From a checkpoint of a small spectrogram autoencoder.
Model: 4.66M parameters, log mel input, encoder arch mlp_mixer, encoder norm layernorm, encoder activation swiglu, encoder patch size [8, 8], encoder layers 12, encoder width 192, decoder norm batchnorm, decoder activation silu, decoder widths [48, 96, 144, 192].
Data: 39062 training examples, 19.3 epochs.
Rows from block 0 of the decoder, named by matrix and row number. Each number is 128 + 32 x the weight over its row's rms, rounded and kept within 0 to 255. All counts start at 0. Numbers have three digits each. After the name is the row's rms in percent of the matrix's.
# conv: 3x3 conv (decoder.mid.0.conv.weight, 192x192x3x3), inputs 126-134, a 3x3 kernel for each
conv.20 099:098152131110192116129160138121159163122113164108115132149109105125132127127133140116087138153061162135105146087123096158057089135124105113152143151192147123189124139133073141183128121146080178150128156073088081091163136115095141164151124118123
conv.21 093:158130091113085112174162155098079148104154104134098128114107153140068091138174114131127121099116105111112122170156162143134129129092099086061110130080126143120133087128122151185152143127141113096027168162157161081114143120100108139149127130162
conv.22 104:148111124094137102138104125123113138121126112130143165146125142121096119140151117121123151126142139125148141110147160156101078173136119131210169099184135161186165076125088150132118138114141145160105114134153134150145158087066116134134158143091
conv.23 106:168167142149151156133121095116153137113137131158168142165166178110116109143135114159132145111096128188187128108157095127146117092110159172147166072117167115143119089142145058140124127136151140105144135160231146144149156210195123082127156092097
conv.24 070:128155153149122143128115101138083149131046072161122167126152108105183100094142142129099175156081124141095187137149137141140109104141097165158140140109079133133099135150121116132062119186094168134131079092170158086146107143162113124118125091153
conv.25 107:119151110166076110133144138172173167122117126119122117112103096111166145138136114143160132144158141115150116148132175145119146127149153195221183202132155163202196077033112124161146108078148166169111126127147133159102159111152099122119107127099
conv.26 110:138087125178056120118114061139125101183077144155128108125127119100110122151099164132150134108154148093158121128073155107128128110149112168151113117056092124060087115073131152125139129136098112156058062195157108131123166155154099139104146142150
conv.27 100:091114179146157154110138137147145121119129132163145141136088154144169127103097117109116132126167133127110128106095133113126172156154134138100160176255144163131140107154112185112135125059084135172197136087191147182061172088124123126113120154115
conv.28 075:085168109112136117086159086144120130096090111160154120159089117137111131166095093096145129126148104168141135100117173118103140122085128127155131108173146133125112131121141132073102154114142105128142100155172187103095122108169102162141154138114
conv.29 116:110084141115103159150210138126111140156113133094085107094151062155133160143159113120114124123168141137159144149107056117188136147163124161117133114107116187191163101116153160139155135156113147088117106151133116092170154153088127115131157101076
conv.30 101:180133106095213127123094156127114128093146114127141150110148131160106108117142093092071154116119064146115135107114145121122101138128132116113121149248214173156125116181122155151136113107133091106187168128161158167075127109145146135142104151129
conv.31 112:131129139111189144138127165114107129145126112186179156141184144128102116125138120096122156193115124164145129055166166110087137110145103143216174151193168144121141133145084139072133134080131148114154153103181138091122094092132173115079141141105
conv.32 071:127112170146121176119170106124048135136062157127085129151146098151162095122103130141153142156158140129155126119129119170116162150172142115172173123143134152144147128110106155094124139085117089123193121180108191106156121111130149123097119115126
conv.33 115:113071104112133177174088127147108125163101109135089112112191152138105165113137157108091090146137116146104129169171114161125195137092135110133138112106170109071142161132130097081123109145100172121149148146094063139152138157082126135148119148140
conv.34 112:126151146137167107102132073157134135181124164129150142153145125123147133118093115164106115100092136120114113137103154145176101150114190137163143081106083115169133171159137189184108119161124131161116110103132139182133123130128131139133125132142
conv.35 094:137113125110097129141113127116095108134133129157151151119128138139087141127141112139167112140176143127101128119127148161088156129135134119154146135048104128153158116062126154147162137141131063170158108075165159118125103102171169136141113089108
conv.36 118:164127109173071099101128120118087145144143115134150150076130124139105140128138139141127154091181098110100117124094117113155090114114125116181136100088094161090140112118127107149097112145139079133146000213134157101142081133142181091139132138145
conv.37 089:048170128103140111124112173133143079118196170123108109135148152133165102122146122149104120149127190169104143131101125115102137143110144156116118139116132141139156115079028070155092105105116124157153148067126094154160147109145140109115117138119
conv.38 112:132065119100150131144109130161118134145171110143140133102177151136112127100130108134149116143118102144147134143138158110093184111152072133097126140115162133090105101099117126091123125048132131100118183089133142140111141121155126107108104137145
conv.39 103:106143079140075126135113111145152114110188125148119110105135199126147096115121109122157155103109133128161120139151105106083146140140139141083151088098134147160167142157085076215130119077150126103118143143091108162125133108118139137119120143104
conv.40 106:151104129163040177158122111147145127159096130175133158112162109124150116133140149148181127092106120138117113090090175090099163129130114140119150095089139131134123139130140125222145157145115146128143121146134107117199109122141094154117118152135
conv.41 081:092148103126084161132089107109177105091160107107101150127090133098148090125144123141149134086139156144112176131099112118136130105149104173101166081074126108114127131156128123166112112136112158123079099181150111174172144105107163136149147140126
conv.42 106:173092141026174148123124112122097139083192094108125138098164117169135123127142126183102135135144130153122145175102145158136123155150121099123131074176172129119139077127110139117130127095131115086183190094165101170105143077086122106105110150119
conv.43 099:098099121145141094172168120120129089118134120156146120087087099104127158132129155111098107116133093117133108108115103081133109096160130133120129139206182129165167089133145167150188115063124136100126143089128144165142179066128147135160104154122
conv.44 104:141137168190176123141142145138100123161120156130174124135100125129156164140147130156109122171151155170147112124096107109132120130143128117108150135146118142156148056104139127151106096108137136176104063097147173168171114178153123057118148135147
conv.45 092:119107115143075125147155121138168103116097119113136110139107101080131111154102093137110104116095123141137119092080090104107124128150133161116133148133135136131125136149122154160157147195149129108123130115122166131151168161099127136140121122112
conv.46 096:083189125145079135113146105094136142115127163130119145141074113117128119140147112096106125117075152123109164138151120165142097186122144192153158118073142147199142117155074088255103129184102127133071085193148132087119096115134139127143144105097
conv.47 102:142125136148120088146204181107100131126086098121110120083115079154102150155140134182201187178218121109117123119144125092132095126105106160197172115098086168155123057041063188097123182165132092067135091135167182123085147095134148088127068124183
conv.48 117:139084121141158190135115155079083085135119124121087103135175157126121126148121142114108114183193125114104109168076205118066152140152154103069109159144163091098144135080127083095168079103105118177135135118085085186128157133135108154116142109119
conv.49 111:137129151092193122108123136128152131122140144126120102160139123129132116147101142140101168132115114150118154118100119118163098130076127142121158153219143107143103101200110137140129115102078147111122167047149095180106107085112162131137118117131
conv.50 134:154142112131141134082086111109155129133127153149124126161145141099153105123088139102094130130128139141096145097126128141137102161072159124123128124131142140153135149146099114144154115158116145175153126117110113131115145098125169177155120101095
conv.51 091:089135172168085132109112141076111069104030128150158143211104085058183098109108140142140092110160150142139145133132171129138095162177146204142185113106105141129100084106135145148111114140114162142083058117167161145099120137142099146140149149120
conv.52 107:106180159202057146122123143114144062156101168155157129169093104114151103137108137157163094113138166092136124142089120131132102147114126152109106120037063112100111139171159102195122122204119152158112056135123152136127125100114099136134128120106
conv.53 090:149145097090201113152049143140143179110254165108131149101125117143112154119132107114099122144110134132091113096162148155128090172128140167156165152114144137128131123157079088191135093122159110130147208105120120115090083100129170133154088144107
conv.54 106:159151114138171134095116108144129100108200092135127098070112100170151151145113121110102122121183118110083112119127145099123140084168129153097145190255255163169156118153088154224147121110086114126123180097119160147126124139141141157108136092096
conv.55 118:155106093136087150157168136144138110121129130119134150082118102166161120144139119172145150107129092135125115139062100168132124121148163162171149109132107155145122079186144182155181126116099119071193119097130146127117150112168107143111096122126
conv.56 078:097123100158129134123121096144119130109054079147153149135094090171140132155097085107080129137139102117105172129096151139130111139124139160185156083126127155136140095164140156133093141166166162084116055153155198127081123101169114126141129155117
conv.57 113:105145109125091126143129157114139119091125077113123122109107129136107139156169144121176122127141110126145128087152122088119172085141087176141148152113148108101124109108143076071155141070141115081151165137128138114148133098154143109145127141109
conv.58 116:153143123105110187134092173134138137141124172136105137170134136110160115088109116135211126133149188108096131119096156128134144135103118111093097158136156108081114132063080099111105146158140101200123159132108137104173130129131105125096123131111
conv.59 125:093090163150159136150136096122095116143102117137141135131167148097101125162099135125188140112055125130179134150143164119094162090125083140176114115000066135093126144098100118181115107147125133107167140120094131125150135115175093082150149133114
conv.60 099:156158114113170151073119102152150145143156173133111137121140110154136150132089120117119123163169139106070121122132132129119110151135179133154118186209155184198121148140077146194185146144100072126153189104107124138109127095141175182129096128131
conv.61 090:204160209129182128152108160149097140148134119171176168152168136146122111086102097099095113164128116143168157082122143115105093145126160206168146106083100143099141137138135188169115136148145159156081081143140176125112101145106125140158112131078
conv.62 083:121177107173122111127106144088154098072136116097082093118094105123155125137171164135118132121052093165079119166145095169111123149084134141145121139168116147130166133169140118095167114085184160133139094154100095099164130141130128118124131111103
conv.63 102:161169103159139179146070119131094104158130134150164122077157117151133128127133140124130129174177137126122129129098123157091139116142100134217141124152102131126133148101102107096114122086106102152114115169118134111139074164164137145104128121143
conv.64 108:128075154087136100156149139122126149104136078117118145116124137155107139137141118119079086129079071141140131133158101138116185133124156144130178117107132164136154109207160124141136120149126157169086142117146156120092117132091168098158089132106
conv.65 096:110123178163135132142211134107117123152088164166153172178148128090110134132100154103122139099049080130091132120140168125180104116102120168170141095085049134129101123162125192180154122117114153130137130113151134075152168075099091135106133091172
conv.66 069:125104136142128127154145144165091150163088162133104133136143113096161132139143139131096126147078159141095166097127105134132138141128138131145094200146115164161118140151113131144085101137101090135134092117098172103109103137132139151105127141118
conv.67 111:093124135108126168148096110123145128129060138120114142135095152098108108120124115115123142156039143144156140134138173128077193152082116125134154094019090128106109144110144115065125160149126103194117136124138116091158098143124142093143126144125
conv.68 122:130099110062200121114112139108106117136112105116116122128110098152124141132124106076053112145141166125136169170146140134096129141130103119135124165194165149179133162145074155133121106112114112170159219052142114135079172088149097221092147100090
conv.69 078:096195120129102160098103110109152104104152164148147151123125125132169105119106146157110091123105163128060142144099141149133122115132108165132141170131165121119116108176072104248106120138084125084109178088121102100152143100109138137157128100165
conv.70 077:130160085112124115142113149121169158090145120132089117148084147138105090090100108094114121137116129143136135088127093094080109137138155129057122162164177140125142128187105069180163109140106090119145153161127121123125129125104133183141084102138
conv.71 113:165066131123131158123163104159106168146131117107160133077155140122070122111100070110159162149119124143179152125104093130080150219202102157117096115090137197192155136099121100121113073067079130102105080166094136132126090159140105103139129088179
conv.72 072:174130142087099155147091119144167113112186110151151141100148149135069113123090111138149149102120130163165126129143141106075158130131120137133163146103164136098162083130102077183105115092075093165138186136150101160134085134142134123140135119128
conv.73 107:126128129090168070129116161107072144125069125135139148138125095151127109117157111117105120132091105134128130145116166179084105132118101101167097112162123136137120136094132169043142124098130103142136129141172122133098149112130127160140112101115
conv.74 067:111160119152134175126100153129160144109127182144129158158141131096177120072164141152102153129062158131083165136136110159125089138104119146072067153152152116074099115161102129208091125146096144090118162141125079120141135112084092133149140126133
conv.75 117:095167153133061058141175162123110103102154141137141140157079064172157167117130152146158095044159100119117105108119156106155056129142146151150147096121110145163147108141151185226120132141129160090133118158140184143104130083125173174130125121144
conv.76 124:135125118096087188126173101100134135147105132115104119087143122106078118126140149136160116153139158109124116161162102064122191164156128148149128137120127100101104098078134074134135136113110090107143145152137123098113141168142143098111134129175
conv.77 115:155164139227066083182129113124114112107147139150142140125125141138164092103119127159115114135106060208175142191145183153123140091162120189142151163100148157138166081129094055148097101069104137122149087174121146114121088128145163134139129078117
conv.78 109:148120139110162137126079102154123139135147127175192162100112140135122125130109140118057125155114105097139140123124131153108138121133086169123142144116133132047108135155129098092066125147123154122137105153150117168119077181142146089145163164096
conv.79 098:172122121155111115161165119107070144097145105151132146118068185130078140111110125104173134120136089157161136061168116077133137118156128146097152148111146132117132057141146073161162072114122129135114134157100154159128117153119147163095101093160
conv.80 103:174142123092130117131112105127106131146125143145150165096142154124158112127104108112130131117075120122138132128163146145059204129122112152153148120144119095069089160127102135174155109094103124130161123085091105141122089131127153093101164140091
conv.81 072:125105141145086141157067152108179141149155171123125149092110161124166099121149097103140120146099144147116131147146115119112141122130096141067142121048147126095173095119107071163131122129107128160114123161073095099170127141104125115149137116148
conv.82 085:132162099121082144131134149122158106098170119152126140129094165137110096099120133134170168116142115138155130108152123103108122130140140177136178099057121128104138093112109069075180138107152128077158103186117086141195132107159113148115120151118
conv.83 072:102113146119175124129160089131089161106066084140154151129154111112130175133121106150095137194134123189140170130151143113138095140125145143172095123135084118136082122127113117130041099162105137148151136121161162068126147132144160111141134127103
conv.84 109:094195143121146140093109054126141090118093177122148133187100147135171113147110166162140102123105174100107100144144158153092123137148121150179122158133115133198110146135078109192140155201133099171141176050109115107123164087139130167131118138126
conv.85 112:109108150131117111136185097112138121082150147102126107188123104114098115136098119155147108121113148113130113131131127141152117149131154130054159155125126144190128102167109156217127163153115137132145182036096137093118207059108127141114100117164
conv.86 092:129151139173125085123122154135171148176146198172139165150110149091109132119103124153077123129067116145100104145153077071144066161127182185158145100057066138154134109176148139222130138196155197141084094183155161111088119125108159123165134149143
conv.87 094:126077156151138105151164148140051120135037104121119109139171115128120131152107152139177137110127122134167142122162157146119162106140148128104142094082089176137156109078121171110138133105110117099179110106107132122089158107096084149143115116146
conv.88 077:104118116135025144136114119138131115132138134153113108131072098116109099077145145154158128102137165165126121159177147095150143112144105141067128133051152141085137063102130067156115067098133127143117116170129134103119159134148098115091132152123
conv.89 074:118156113170135158149098180095130093084160101116109141134114162165131125121175137127200163132177158126147162118113116108131168144138153120037162168095171103079157106114108109152182101092098177113107119104085093160155112177151100109093137129132
conv.90 097:142064148071217086147160144143106166122136107151155145111131101132104159147131123103079149136100092144151145096126110141124099125109132141164154122168101163149148115130086177093127127116110107116134171095117112198092143108129134114108093146143
conv.91 098:170039127085154134161118086139092109130039080125098114126142102120125112138126138127122111166086116171191173174147140172089154113130077142142113120111098090077071154098111121075079121101134075139133184155152122114089139180126116118115124127123
conv.92 076:107153118107092078161127155137135126133215148106120133100139171131112173129139165178118156101188152152116129138151147116207133128119136143107106074063115168124106093138109095169124089158126164110123097148169096154125109122143133114102144117093
conv.93 077:123168118175048145121131164128095078164204172130128131142130168126130110101123143178124109112137150141105136145103129129100124111157105147094109131046094152094133140097098083207137115144109085127167116142110153126137090129170128165119139131140
conv.94 102:180080099099131165121120107148115169101105114139114138092149149128072111099120120108182157115044089143161114114202122114041163101137100110105110182170177136121155112066102122134186121077134082153152195107065139091151098160139141139122157135125
conv.95 116:066203115073140138130068161130182123104141136145108151161137127133154104138148137147103118156161132109136154117133138141135097165170169147119144122168178121121128097118115129069149088108132165071086213149110134168063156114085150170136106191157
conv.96 095:092130171143132145137140107149119100134129157127092115141124123120147135129127161183175126130108140102095109147119129136140148116188110143102109231122137142095149143102095189181161082142044157089124194086079110153106152120156101171099162127158
conv.97 107:140150123093122140148100145131115132151156136136102122131133160148133128120139115109132144163129134149110142156132115155132112140123086100083106107139144104086128100098082070106143131112137132121138162051131112137116158126148119168102098140138
conv.98 101:141097160147151137146147118142152134133085117149154141145120114105146150136105134132133116094088126142157149125090140136124121116131093170174179131116112106087133113109127206109120126129123134127139091080085124168121158151162114128117150145153
conv.99 099:086101117111094126136111142124066116133133143110111137073102155100113104124135112144160119120123141135162148122126142152130202118140118118122108108046129125073122160139182062085099114104114093137076107140156123111149084137160137134116162144116
conv.100 086:122213138185102128078127132098130111113188160108148141135122152129135098134146055124127101094174147151112130101129157071142057145113153141138155125105171191171183105141133124149121137100138153094162092166181177091115087079128146126142149106125
conv.101 116:150148175166074110128136125141160132112117162156144131113100070127184152115090138182111169089167141120102103145084100085187131134102148203133150076104103137109169075149150171138086094151123155073117060184136171152128146157109114085156135160124
conv.102 097:086161153134176110122142153122112130141137155127140134140156139116116120166142179143113109147115150158111138175127117167090143122136131120162117112072074149158133188119147163170125102130130098138123136156149153089106112150119139121132120097122
conv.103 114:134133062129120168127094161116089121097101124100119098162136204094111086110118149094166085122084147146128147104138175163009136141113126105138101121085117099112126172084105090138128126112141130163134163149060096122120133148151117180117129106128
conv.104 104:155130138106143115149123178137110114135096117151150134148176156104097139137153133117155117130096140143177165110157149104083131157088132149199163111055109132157149123071094124135130149125076096124160136194127080126170110122130128148117137100166
conv.105 081:153110138128130097129130130132092158176063151151147163113154099083139138139127109141106138101104139115101148111112158123137116094088116149173127069078049155159125110117118155126084102154109157133112122125184134164106123134106094123121119158127
conv.106 129:158087085051138191064189147138163159144159134129118147119117148136137089123137129130125141130130088156095109152137052109101217131112137125099166153169130167176118137105102131094135161132139065232198174079087175084125159196101156091108133109164
conv.107 101:098102166131151130154087097108130095133056139145145155151143131106153129155134133146167127143038181144148155133161172138072149122144122188140121165066105097080125098067098084083114096118091151190132172085101082112121141159090093118164144092138
conv.108 107:091140131119176137117133159111120140092147147150145175101136091160161115128139127145115143138150143142096146137134175197190116090091124049119133060141101040087088141138120187116111163107119105078138127124147149135133132086106117159128122147193
conv.109 075:149088154106083139122087145116136122137151163135111138125188165090151102104157143127160116133105156116107115158178116148117142132160131136073142161058110124090156128103102103178099120137108104178143193103070123093111139166114142127109123118095
conv.110 115:096168160114154173091159139123167131146148165128132134093126130149161136139147130117087175155178179134130126126113147100149121109104107126096157154210204148193163146129136116133157143154086135092115100099157131096159107140125177088152143087134
conv.111 108:135102079069102178137114146104103101072125070138095161077113106190140118120175144120156089150222134123128152148148133137059175155152103097144129184131175146104113153082117120058143104101088058105185166166100154102079115124115134147131139143097
conv.112 111:099120179144051160130180108130145146140172100132111117141140142121128151127149145138161118128162136112158137093145121089142155088151166166131160152074163146107157078109118100134117115138108125164117075204117154065131107157114204034133114124135
conv.113 097:166060175111116064182170167135067121096113064136185130117199111129101146155127135140200145079136069143160142115106136123137148071088051131120145054065110101055126063076124149115113141138179106110162123138156146156115119110111106148115157161111
conv.114 095:118115177117119094164142116140149136148079131197159162141142095106157127140131138139102128141028089110125144161164115131135136113117103176146141111070062095093089097164117126176056114172109163175105126109125072138110149151092123075140158136164
conv.115 079:148085144084181131145175110153114177137025099135102152124132070125104134166128112130133148158065082112161115142145136141106111123166125141168126182204123139169137108155156148128130147137139163131074158105147128146112127152086153120158103124080
conv.116 073:146195090182127136133138141084153095091182141116102123165119168159095146103106144131127112070097146122080096110169116104147101133110116091071141121113150131154177152191108116223164144171143154126120138137094090110137150111141112130103136126110
conv.117 071:144098122119177127100156125131102086138101073113109082152159138186104163178128147110125135131160120115165143122116113132152128086130125102139116108182165106129094121107105141103094122092084129102156145069148146179112155127150133135165113154094
conv.118 070:111110157135122108161171103159102162163063142151127128108145103105150111140109133145102102152076104180124139141132142150108146150145133121153081155200121131183088174108126150133111130121097100142115128101102150129120122087153119109118135118143
conv.119 084:174058133125107116124132115143094136151092103137148117087122112102086155116095139134177107117136082144156108133130178093120190106136124121173157084131127128111135109111170145090160134090144131175059091153143181140089118143105143131146171140058
conv.120 111:075139127161099159123139110115128089131120116115124113109109160134163150105118118145163106121134133120137120124168123103160146096170137154147145124000100111073139143096163131147162119136154125111143142144094147125169165148139091112100123124122
conv.121 068:129140155125131127163090092140113173149053138136100156147172155100143149119140168122096148138105144126094138081124131138131126121115137196162105124101074144125069101148101120131071152173094137136097113102163081154141129152086122161123136146118
conv.122 094:139104165111191129137119101143136151129099101163182162129175135147116149146124092079121133144148106170159167111109130144129142119113151139181190112114158163088127105126140147021109094088114130113116142104152167131071142108121146127142130115124
conv.123 071:096124129117153105156175148096111111123125105107113094161090159167082172167082156125136109111166081133136077130186148134158146113132142107134151104151113194186159119120131155127158117116144103136123150181138192163055143109174111149110146132131
conv.124 115:161021126112210144113161148142147143151114109129115135141167152104075117128131119097138150193062110145168133150199124139092145155095120140131137149164136144120107108091099097101165120163144092199093193087123109133117155156118127110138090114120
conv.125 070:141159101111121128103102126096127101073171071088119095094121150183115123148136107110135113090191117082140107120085105133120162121121101094057168105093167071091161127148159108113139143099161136096163132146134078194140164103146133088142110145135
conv.126 074:099117176142116126137110109133118149126095132144144166175119128098176096139136139079085108111072135088121156115123116162101118135145123165129123115071074108099098159168145172133079165144115114126106133106156152120131098112089131142117139140134
conv.127 114:142117129163051174148181154107085135133076124113097115128089128106108138122150151141142103125116139169153121143189169114132133126058133117140108070008083114092126125079158118138093149167129166134093055240127133067144123179137131101161161095112
conv.128 076:175090148132136140101105117120125128162185119121137149091133142143089130126134144096145136146155093128136145164149168149136182124107138187162190125148164140108177109121116103094141117106143112186100184156120111091108081168103158096125155129147
conv.129 107:136179128151105124107115147110112108105142122098070107145120147128135133126140124160149070145159139124082092091150183111151098109099124129128132138078102131153104130070123139206118127135121106114166126123113118117126128098154107169087138158160
conv.130 101:140081183112109112116156070116109142127088097153151160137126116142093162146143161126113160139146092115139122114131104102171104087113155142107156153142166095074105092154167185112142125154119148113115133166186126145128139118115099110129120114146
conv.131 080:140172103121094131144084115134154140106215141135118147134115134175096123102160092130129144104118114113134161155143118143123131161153128175097169167139195140126184108154081121208138093103095147077110201181098084133148140118122083145136115144108
conv.132 106:138141112112120125134077136149163132122202114143172150121146125098118116106118067128121122067046081164143128110097121169089118111144125125185130081091100109169161178175125120193118163074170090134132127102076102144118127099103138140172117145140
conv.133 110:151129128115115159129138129108158088164168149141151112136134183114129119124120131115126132135060113132096110157138068113112157117118108148073143099000069122110132113192138142188115132174150104150101094148074146096122146168112108123106135106125
conv.134 118:161155105112094172118107181149147143106121127135091120108086117137131102112193101122130169129190156144081163137084095142115107158099184131152140129163160140112133123121110116124146123106130094168070086141169110082136148149122126174139095139144
conv.135 123:099112167125092129138175098126065111139139146158168150129105110117100142147164151133168118121111133125163121175125078125134162104151092114088123138071108122109145116081163118143112134133126144106132119141103149103161134171125064109097126127161
conv.136 099:124150153078070138128157148110110143106169108119122112091190123133152106163171107128158138114130106138157115123158131176161138140098116121133119105109125173170161172154125087170098154169108120087204125188158144106153119151120125096148144116094
conv.137 095:094162169161149139132112128109155104148121158155144144172175102107185131133100152163142123143118146136088143159104124134139126113145144184175141124123108209175125118102106151161062128164067158117135103116176093142134134149125111105121119103058
conv.138 125:147092122101091097118142170134117177159170095136090119100157097156103185116138112126076160120224092112106157134099135095203129163078165137094144114178168128140150084142124141118113118109113129138099121155155126125112127119127151125124123144129
conv.139 096:131137155139012121139108163112121067119161129116133090078110115153140103160174127164168149096166143144146123132123145128144112155131119163151161097028123156139205096115100118187130103107132119070104072196155177099152093116154104090115137145130
conv.140 073:128150141167055101150141114130158149150144164136110138154104151104169143119088111148122145102055141134098119107132091111139108131143193160068127137074130215184184106141126104246155077167106140142122085119094130076168097131101106170144145099130
conv.141 121:095155146122197116106103138127123111127126158162148163104125137088098119160118136162028133104131150149129131116098134120129133090126140236210200081179119103120117112126130167120146117142105181098119163058132089180149136120134108169128150119138
conv.142 109:160099145121124090146158104108065128152095144147165162136144141128092174119165133109123135140088116141158149113160136132144131107093111131245162070074088123085145107088125165036098118143138136102139061203128127106139130157176131096116142150108
conv.143 094:108093140134114139173114140119152129163134116151151154091104115127120141102140104144094103152117108134164149155114114158088139111127104166134144089015090123053124112114138087096113108127142093146152139146130104121128080144110161099153117138119
conv.144 070:147138070158122121084129127121188112139193146110121118105104165141142137136140132100150125105143110078134094136110096135108157139111099120079119135123172087087118134142087112160170128098110132101144133120060059176164150126120146144115130138144
conv.145 092:123174131149092181144134099132187137121127151145094120100151134142172134090140147121144115162124125187130147168158110139145148162128104198122177189161157169176133097143118096194134088115118125111123139159128157076147097183107128120145133145125
conv.146 095:105115112153145125109119126113115114132028187142124174119116151102157145115104191119098089142121171142130154153121117114096151115135129167154133130095098106123120135152106084149079084093094121170162130141106123128118117146137146125097101147122
conv.147 111:119148135127103123123206147099112124138100139152154151193136142085118120131138162147182156126138152134101122151122120135118112126110133109137157138114092102180121117068112144207166179169135099154128164111110151101135125088106101143110102125142
conv.148 093:168129066090135111130143142114123120074139085073133117116104098145092131168137103129208157056187107119164106121122168088107129111119148095134161073092138133137168105088130108108190145110160106153134137090060127161153143139141129144147109146128
conv.149 086:142127128096095138145115087131154146133150112148104152137136127133118122150104126123066119105044062140102143117116167102119132148136163175110168116196153149117136081213100108173128092118102172058138125107103088158131140141119111137151155142138
conv.150 101:091180110134131141128116199114157147107189088130147119130098098150084149124127107143083124142255073138110115120091146117153084122141146154163201134156155132158141097183116161196127127170157163078119122145144129160131141086134124157147132136151
conv.151 105:126151146149103165119146134141153118148114145134155127177121119134141100131111138171121150119185141123123116125070087101177113100160106144060111125187181127127116056147155182183136129141122144097086120149147140154095183104109099132121102152134
conv.152 101:156112146131070142123137122117150144136147092151179177119165099149124122081121131124087127110119085174094139092162120154160121174112179143124163075117128114126134096199145117158097120140139146120133029152141174146138068137129165104145107175188
conv.153 105:093062118160213125090078097166135137112141120117137148172150163098115130118112118075105113147065139156135139091159132157106138141148139084121106255247191141149133179150091167173158096114108109173145195046088111196093123084124124143094140137130
conv.154 112:103165128158112090160087154122116138131133135147174149148109155105111103137131108129119144083075065128147131094104137103128162113092130164133140097042066122077124135133177135130151098157171179134121060132098136124137102154121177064173171106132
conv.155 092:090180107123119121143133123108103121115150134110095119125112142117117134141140139160178167153127140123114119115180140123158125125093149107116109112105115149179154114143123086146111135168152151133079120165139122119141112117140145147131133110117
conv.156 113:113114101119175117162115127169137104138153132179150138121111126161136145092131130107069123192136177147135122141160111084088104120168112114074086224167227114126107089155080076173125152176093083100031186160205110101164128130126158099140122100149
conv.157 098:135135119133131138112122176119113112115160143140136138107135119130103096136133145155191142126204140165147141153098122171148106145150122106169165148141164132179181135101117104158182102053135073126158171131078140119123099096115082184118124109102
conv.158 117:125139127125135176121143110121148103119152124124115117122143145115148114104104133142136113173167131134145141157125067107117193127136107124084117183152139115169138142109116091184138128081128138122145174057115123079150125156135142088142120101155
conv.159 096:103141158102187146090089115101138069142119144179179175144187097162180104119106074139090116154117134144103122146088154133119122162129107165201165131174142142137104132128123168130142097106113103126143134057147101180139122100158117097133094145134
conv.160 088:141110166162156079096146090133128137152061141142188193157122078103103149153100121152115153146103123139147144138105128150147071107121136151189124101109066159149101103118144157101082110169137132119068061085203153148076119123128116151144132143145
conv.161 102:115060111140126117117173144108125164129068144130111116138094153094125175111129137126108106134109133139134103143164101113105133147135131077061120121128146112133139114154126162177134119133115118141122141120088115099107164136138104168144142144152
conv.162 111:105155134203139140101088073135123102131203137143148111132128103134150081127100139115082088128174108122092093088094100146156121120182112153118114183212140110101130114222139138205125085085115167114115101088085157117116112109124114131111173151160
conv.163 114:154062113095139121166156171130093155109153063145099137080177119150093163132159104121143148159149116162146150149163117113124140105114088108086132106155161157100139067043135160049111095039138127111116135158166148127103136162127137106122155137123
conv.164 077:149063124108126121113138078164120135173094070188187145112153115127097133133136127104105114162170113125166150138090154161116133100132112138145132091107085114110087141120118144112059116107109090126163108078199128169073101132156142137106113144125
conv.165 102:175133128127197145137143155142151164151178148102129158094123126146101090115146135122085134132118116142111163107112112136125153138150110157205200131171177144169157117163102072073093078107069113113113157104133118109116102128085147131072165135152
conv.166 105:125131129144047131162202140120108093126149077148117132097097121157120110112180109139180149081180073135109123097106133133147114157129121149146151073068117140133133094113114123109095118070135106178126079191144119140106106125158133123126105128129
conv.167 102:125132149113173146116117114136110107163105132144155156130147099180101133127102133157131112160190143106115121147063139090165134137170115153135132137118117105072113107084132190132143108145093147121126143086154146154101127131145120134134145109133
conv.168 113:131124126169056094185130101113095102121107118130127121154125131091115134134130157161177097069045115106145120115140147146121106150127105161141142064000032109090131110107145156165138138128139176110139110160098112165117153103170086162078142152113
conv.169 116:139126106089125133138086128115104114080127129144122165121116107166153143131125134162154105129151156117077092093113122193156154127151153114129176140165192121116115147056078152160149180146157067174137163111131096161161130101146123116095095125143
conv.170 100:168129112090180159136137100111083139165147117134137168131193137166091135137125098104157090149170152138143169105155123131133113096153121106178157133098129185129119143123120092101089123136142076189149128142162130119103116126177144134157104132106
conv.171 103:112132161123151137156167128125126134117042093128111131151189111113110162180110120166203153115162131153141135158141111073163128127138119131190141170190122185217174120102115156129143139105115113104116079089189155144109146107181090117137139141130
conv.172 144:087161153167121087188064137151114104137132138127165115118097135174139119127121134125152144136100135089116154058103156226117084159121106127166139166135118164104132147138109128152127120143095150064125097154162092202120121047155104164122142157103
conv.173 084:115138116110066185111108117092153103141174168105126137141151164108093108140128107145144103100065126160135161148122136120126156130120137143124174119061145132124140130091101073201136101104098094128151114140118129123159163125112134127110137129104
conv.174 096:129121149113099126142157093120149151140035136151147152172117117121158145116144137133133153119080097118140133123116136143127115152129120152203157088081084143148132108111129150118113145173120143168088098149127107097140133111068152159134145105133
conv.175 116:082180151093101154152119096142129160133162186133134166140114132099143173110158123133151109136157193146122155114127149102109167133130198132100195169138198126180205144104147132124126134121155155071096158083085142146118131104153108176140129153087
conv.176 108:135127141157154111146042090160165112142149131183186160147138128143162151111121170164149134121136111135147129113090115144129076108157116171165165125163139121114150102158136144157137078125133116178114132111130092185113134137176104125112149130119
conv.177 106:109150162135130104124172117139128127131163139149162101160094130143161130141102134116099150078016094132126115080128130117138122141140157156081132126140120156189176086208140155239114146184109174109128118116113135134167136123112151087131131121122